{
  "model": "image classifier",
  "horizontal_flip": true,
  "stem": "deep",
  "steps": 14300,
  "final_lr_fraction": 0.05,
  "weight_decay": 0.2
}
Rows from block 6, named by matrix and row number. Each number is 128 + 32 x the weight over its row's rms, rounded and kept within 0 to 255. All counts start at 0. Numbers have three digits each. After the name is the row's rms in percent of the matrix's.
# convs2: project pointwise conv (model.blocks.6.convs.2.weight, 72x288x1x1, standardized in use), inputs 0-95
convs2.0 094:114137181114147179127107163124126113128125099077144168170107159205183134121127178145130136138120107118146189111189081103120129154140094137121127137111088134139128109094111127201122109166169121129128142135105206146080173177099129088135115149176128147085084113209143160132114120176122055148
convs2.1 104:096096156136135093127141144068135134140129180126135137148128169127207168037194177119145131095166108125173125133197089113119098155162127175122093119135119104128113153134119185108142205160091097202109110128143057197167083155134154071181126095151117155113112137151166179109152145168139152163
convs2.2 106:116144134127099199135047178072125110099128131127141196123098106160121144077118092083179124119192104123100121104156136110047079143115109081109087073071069106171121141056095093150103117154139160138089165126104163132101149151118145176137153146175159109190080069195164121190076091183152118130
convs2.3 100:122150122113165072158137109153158132119122111138128119091090111070080089148097097086111118106093156136140066133046160096150101122119175130151114123151166177085137132149150138134134093148141149081157129165111095093111128110161122119043162109081118054145161119112066109121132105063126115096
convs2.4 098:140137053128176058119162157108171135122092066138143060181127089064093080143122109104137120125076136156145131151062102180150125162112046140085168140114175136107164146162157139123096141052116143088163120123111173123153156095140156082124135092092116105128197154136089100097144110126071114108
convs2.5 099:140136089123114058149121135148095161128153227210133111131133134122115055105105126122135112120137112111170192101189104136190180064190109107156130112101097134175133120130111109133149145134121097182225187140117133119170117100135087131183122137166120140127157089118064099117149138127142118109
convs2.6 101:101160124129147075128171081137116106185150082099096080159085142106134133154154165149156166169067147133187188106113149124136112107128080127116141191105084138182138072093150121186165091069130049089197086118167178132145139122138141067148139183150132170087133142101124126082181105160045058158
convs2.7 098:147111163161179137098130118170126184142128053113105156183166185105164172141160163148160131155068128119106173168112127150202156138124187122205144185164098159154134083141144120195149151166135137161146128124130120176123150118138173133130117139138146139081152136063134172092170116099119140205
convs2.8 100:118091118144058156100145124138123112138152206166151086111122127131077106136088115104112118123163155147125080136128153120155126192110179136110142079129139089135059177129134115061127132133107143165118114154140081095133042101097136221139138081089149067181156143133142147103106190115101176087
convs2.9 093:096155134125133141111144179132130146123140091114137199137136137177146112135084098135177137088203115126109125171073136117139110141155113167206106118165117172093130169167110132162109118198130148107117173150102146113077121117175110143090119130139163125092121135085147157146125135096125061130
convs2.10 098:136166164151097124154121175115168134117128161218125126045145132147125117059101161116196131080107149129120168110170137052151159163157150165172158157135048150137125171106118138074175118214174163109156163109142055111095095223135080124140126139051106100104115140122135116071119169101142125163
convs2.11 098:126118167147109158150149190094149120174107115107081167140132150098163159103147166106173145076156103121149182119205101159093162072139148101095118130113073082149107089093106141123141095169149130142123157137151076138135111197107106137232112148154085154109118144158163152105108126158107139150
convs2.12 105:141103131100115146121142109127139123149121169177076126093108121137145101106132147166096097127145067130115062158133114122133104077094128131149093110175140081104139100121121109150124086081136140159122105189121110166159044102105128113156077106158075124118134158112163121089173107123110168146
convs2.13 102:151157076115157073126164076191155206188092111088098117191135113070117119163100158123071110159178120102126118160108106160161133179093112108141127126175187163082156106162099102181149134116111086156165095172125139123146121081168142155172073141130157111158145155083098088109131135138049148102
convs2.14 102:156176180153065165124131137076140113123097133084088142136086133143199135139135153140129120164183087133125111152178083134087109089136084109043087098107125081121130116120102130128143084067131148141069120154131178159143098151114136134093099152175108152237082129171195154177131125147174085195
convs2.15 110:136152161188075160163100112133101108130139131150124127125115129155086111166095108145202161149124115110124151149121142148061098131145112123098118136148113119122147145111145062152143094143169150039102120096138133080139152141138102102095100186088129154149079133128120092162128124038113121134
convs2.16 094:086169143099126129103095173087067115139120091108132191154093105141105182103120080094175107066137127139141068136050202133117078151139213102140137157158092128096125142101145142106116120168141141092110162152127077129085126175132117167077131109109147102150142146112177151154114110133114149139
convs2.17 098:166131180135107198139133119155140123104124204157120160116158141164155104119181097166107135165200144137135136117151048136114135088139144096109107106139080128117107096119133127115135150175149173214130152129144148163100153137147146186116122108154092122123098097254144128180096113115201137133
convs2.18 100:126160125120132104126150093169088170176131114125117064183148147099096104196110154153110127202108170179122156102149157171155111178091058100118156108101159145113151079124132111135113105051116107098209097119137227074159199132145147136188118136125132144120154131042094095115158108111102064086
convs2.19 100:146122145126102188082154104123116082111091143103118145105128152163142125145154152162081165152114098153155088165071120085157105149112130164131111145131125131088133178127142126138140108077155159119093088106148067113089127098103154128058094141120101127057112115160160148135111106094132112148
convs2.20 107:130125156101117109063107133064119064098136117113121125083115125137151077102165122126112127077089159051129130120179166111114165127124143099112135131065047075105086094110112127136129125115121093171125108113106117139130078124139045087060127130131170141140086090171096144129121136160171159138
convs2.21 100:100138095151178077148103107116095086144151128120154134127107120114183090099159183140105181112103117100151165162078097159139119119100066161075152099136136149121129129131119100147148147125118105073171123117159112145171162105124107062107139168123101145084149107147111108105130109143102121134
convs2.22 107:115128124128207168097140162078136125137106043138072109145175140166189128086134166113165131137076137122121151141092130108105152146111142126186135149106133205130139113118118147157148190075102145150193136134131156129098148110104111090152127152126174133102099111098136092113150148211083119145
convs2.23 099:102115144139131142093188111136133168103142076146121091097160123126161153115121136141092155161038178143149158119131154090151155160132169190164125157151085145113143134102121129142128140063156112137167096132095126098137121100137132132144108092039078142069167154076073152073177140153090129146
convs2.24 097:133072141135164119147127086167139145104160119162126072082157143096079099136123117146123174112012175170116110112041201079152132155108187137146160157141114135115141196112152130081117125152107130101136134128126069074105111102123108085063156094067148107106163116116125147103117136092148191101
convs2.25 103:105126144114155155158118098165085093144140026072104111078108136136072123095110103130101153140080147124151135127046111098120161127122192122148120182133099155149111144078158154174115153023144101124205128138188115080136130079150087122080158111105111141149089110129121108182138119140135119119
convs2.26 101:134131139127102111152131131090122124114132190120151167086143126147208134118148169161237129120196146122126165092230169139098153120138102100113137087068115077187089129112124106083109118214082056142112137103114101145131120132134108089155149163179138179125134117168135110105081136177137140121
convs2.27 093:141086130172109178053112182125162108110132165174154126162077146194147132102162117126110136141176094141124100157129066142121101095118081169134095117139072138030115131137141165132114129194110179133112168134063151150087117175116141179096123142174171129151108109183168180170108169157142101168
convs2.28 098:154136157129084082129102115092106125169131116085165161106124120090111119148126050131198136081193142098126094165137196105062102106139115123097137116093134088087148157132146146138095065187100111120041145154098138168091118096117109112079119102145122119153144125136160146163103130065147102117
convs2.29 101:097100114100127142100121195067131121158112136149109053099144132105083151118092149068123096078142126157121197092204119074165194114134147106093145122115171092193153133143135147074128134156119125127124198099152056114140151126126166151176147157105110129139152125082128138099164129159092143140
convs2.30 093:140096046117151156103138120159139078110153190186147094152128141141076096149117101092006119163170103136157113155064079162112113080161096141132123103137188125068140164147149127068106154009099169170157136132105129119160102127151133171095150117146142108146123103149075116166101137088165154077
convs2.31 101:141070121108129134143111130067139125130150167137150062086107129123112123131079138121092139075120136163128133100166166063102195091110229121126119129111068134166084114090127119052113110102163130165176173113126060112163144171119066167077170112124101130179136102143123116091134143122170177175
convs2.32 105:129169144140128068197164073145139203143117162150164163106141119076150184203161122099162123128120209108067127078127172136122093175126137126133131125119158145139102123120131102118094087204129105106116130112149126158099146146149145149209093129165113130144154128096137120091155152099111199137
convs2.33 096:122148145116119130057107103115120115127110100111114204094115123158172152140126123094130102110167146109071123135111126089150129172063158171143136156152113113064098091120132114092144073201125154079118142133127074127106167166091071150046123114074147122088130115178132189127125149168098160109
convs2.34 098:135170132157164144197112111170161162138112175139129105118152130123095104118140169158123111149097136104105141112124174147133153218135129138147161092102191122107136190148144159160132147130101172086126091120138094130111100122150152125120102161168112089097096131094118070149115120050156169093
convs2.35 100:132128153130153065158177144177137161142098036098159168143142117067121138141097127121183106117113131089088121129081166103148125211116093177150142162164194145117132218154145125121113098162153170068084111113118094097084106183132160125104073125077138116078104139049146128111103160113109096134
convs2.36 100:154135153135145204112031150107098133150139136097137187132102151191091152100146074140170144120126133102126082148096151135142143108097186131158123116142067147141098106111114147141118137208115150130110188140094135095087131161146121141061137113124183160186088151125184166165075081136146125166
convs2.37 101:099107106111117155057094183073087071127126061139076117082107131127091132087108082117090097089049129119139083121123145094120094181115143152161128103101105168106063130116143128098105144074135170130123162123106096125114121126112099120120162055113086062098121133152094154116118152150122137125
convs2.38 100:119099111147173147117108066127140112155143085108137021142158114139105136139126164179140148137085138180165123143084128176110094102157120050097115158111129124175143108119177120140121131055127070122146077142147145103140123116149092119113144124101124167148146156065111108185146088093118139140
convs2.39 088:125189159127129117203174139187130202128116143152157171147143117119118157148178137125149143141077190120125120101104172096153148200140176130171131150163143146152118130138120117101111140194142117150156131138130111134052160158138141182168135116117121096148156114106129138083109161089149173131
convs2.40 103:095141139122158135075122111103089083103142074074094172112117177200161131102154106145098158126109134144200139183082140084116113129165171196175126154168046156115162108089149175147168146144151112140149187145106122148075117112154065048107103116105144137087122154106112170110166113152087094145
convs2.41 105:122158116130170062110131157152106160151121093123095205166183156090190098109125187123185105137100173122135207130119151143198138173145128120133162131163121143159188081124134124117209181148115112189195135142120110129158149111176107127159121142145175108089218142111114131039158124160077168136
convs2.42 101:069128100091034164098056120094117068101098176140109178122103125183170122088122103099200124105162093110137164141171120112080101126128112075124140106076070072136128091080123125134130127184113077168095135098139141126157114101101089097142092153193164152111088113144122142121116108190163113122
convs2.43 098:128091120163181099189164133194131140147140103148106067157174151125104117122149134159184168129082167123185168140110071147129152078153109131148150194130139173116122130168169124145153140086126122133118108152180099139098126060130124096082113098128112157086097135139135108116156123134175117187
convs2.44 105:107186126095179187169091147068086115141127089112148141125105103123143159109140187108109132104140119180149150103140092126140149129181078155129149169128138159167145163148130143093118108189172122101122109115147111148127146133121139154101126158135122142110091130176115179132127143218145134107
convs2.45 095:184104083152145114171117139119141117109175118215145101123147119134065063136103096108126148068226140147139151126170164112140191146147102122116156145138188145138143188137130149078117119155152134142158196106135132101143084146133076123138126101072171152155125126084152131130185150103148137091
convs2.46 106:134136149147103131183151134191121170144096194085159094139154148150117120138164165140140128195113152125114101093147093180130164178110107128146105086127197121134094130143108088159110083100120111114138094149131146090108126172122144182162116126187091132185127146100119105132119145090100152142
convs2.47 104:168129165114091116154165074155201139146109174076151084118083105090091165112128139133098078153134105127116108103068082194127094153109170159085121124160178069087056207141120110089134121091142158139079103122109077081125089121087179216095120078114080107160122134103140093129124176079139198130
convs2.48 102:104166129117153104089087046136134177164143116042092186146110118123190117145137146124132091177089128101130129148116157097124131137119217135162123123178073163141169074102119107193158166166104049121188132154115128104140140062130136107143094153152154115125163147075100103072146071105083134110
convs2.49 104:121150117146124178132058035147120095170116148180062151094112136102114118149098160158079152128162126106125173134142104113099140105122117164140157103135087209109130092112113161144149088148133141093162167128143167121166106167131105091073118116121140134137114200082110132118129139106088087124
convs2.50 107:090144125150120131128166119121127157144156067133078103150158129169148169114105126124174110128174117105161143129096103166094118121154148115119141135171147151121146085124184162152138132141130121174095112166142151172117122112103159163210055128151100092122121204081147144141149135177090103126
convs2.51 099:090160111096148132109106111083162097155108085074097128159086095135114169072093131087110105142138038120146093142102058196125101077152059136089134156155114140130138105126133148156128122087109108133072087096159157136148083095107150092159085155122117147104137152141141134100140094206079076159
convs2.52 099:158131135117153091133148110150163169132080082065137121126143086117109173131121154119200096099151145110101083128129172134116142177072146132114116169133192139101074138155120126135109140159094117104069098124101098113144105118090151156140075141136099124158147142060139093044139164124059171119
convs2.53 098:112127147112108140117106128045080104136117105101156148128153158205179140077206114129153135108192160128150115143190126173141174080133119118118114152107096113140119099097122128119140144116160122149088133105139125194129104146149097109114090131184154148085137090174206148161125126250162127172
convs2.54 098:124109204159049134094139224095128114105138111126116105088139131113154133120130106127148142117073149121115135127142122073080131122122187083076085131064098059170103134138091148090084106096169135130088120126155076113119141192119121145178165139099123147142134105105209117146126104117166084179
convs2.55 098:086084147137125198076125169104124053125142115125095071160090127122116149105106110123087118172137050165168104145126042169098101054108087118103095107132153097102161112138128123127148148041156150177094087096122138142124126091108179130149126172137106136136086146196165151194156091148112085132
convs2.56 099:114163110078121121134063108088147111116123154119130153114120100149165087142121123099102105106131112127094102092165180139091076140108093092091128089061160060129142145095106099106123114075137118104132111089108142122106143118109125096142146120130156102120104107174098103134101123135131128081
convs2.57 095:139155120114116175135088080118141128151149060053121133167116106137120120184081119104112122148167111165107066162072139178116095074030107118095155118171139115111106091115143155191112061067066115086078138120125188108090120099132137135131128138111160129194131164101156128142142119088074101122
convs2.58 105:149129125127213091140184059180104159190116049140122128146137149110120170157151180141161204194148116177136152144063134119166134135158116161176170199194142164079136122168132137176202152105145119116147079136106132145125116117132126123121102130069141165092155184081104130103137120122065113135
convs2.59 100:103076103101073142090132126095170051069154094091086133136114128137097106126097095138090103148153095118094149152192052116133180087156066127117134111081127108132162094114128136118109179148098146131156140124131145126150171125133131146147148156142140139139116090174106138196138124173176033085
convs2.60 102:106094180131148114116162133103154114118146125119137194166182165133156183105155172142124113183083058121088121138085127151189141136098192151201105115130114144109158113153116140103155099142135171139144125140114138181147130141092157124133134187168138126127067145092181153114141139159101186142
convs2.61 089:146148146146138115130151102165139152142107136083177110159132146113144135185140159131130111154097149146111090109073161176113067170074137112075140133120185096126111155137125111132094102084121144101098080133105138120090154143119160161111129143111096109160143138112127093160127111080116175130
convs2.62 100:161126104148085139152134103182148120125195211185154106108195159126101064157177095186081163185102108141093160132150121138132158144162063141154122050101164103152126134138143111081120112106115116176163176128145165142091148112179155132117157144207158137184144126124098085143122158104140119089
convs2.63 100:135089141176131083159173092161126164124107151148149127143154158099111143151157153178183155120135136128147145124129163148125129133180131121128157168103106156149156156147150094145133137115070097116112103132144095140073162061096152108077090141134078126114092121138104154147107120098185147115
convs2.64 101:119144132114137129152155139200113134126145106162119141107153129062080105142150141149094143113089153125150139157087114092181134139160151141173157147171148186091163187183151148134132158205136147136143135164151105166129077083141122095072163106094112092155103071070052116115132131088153121096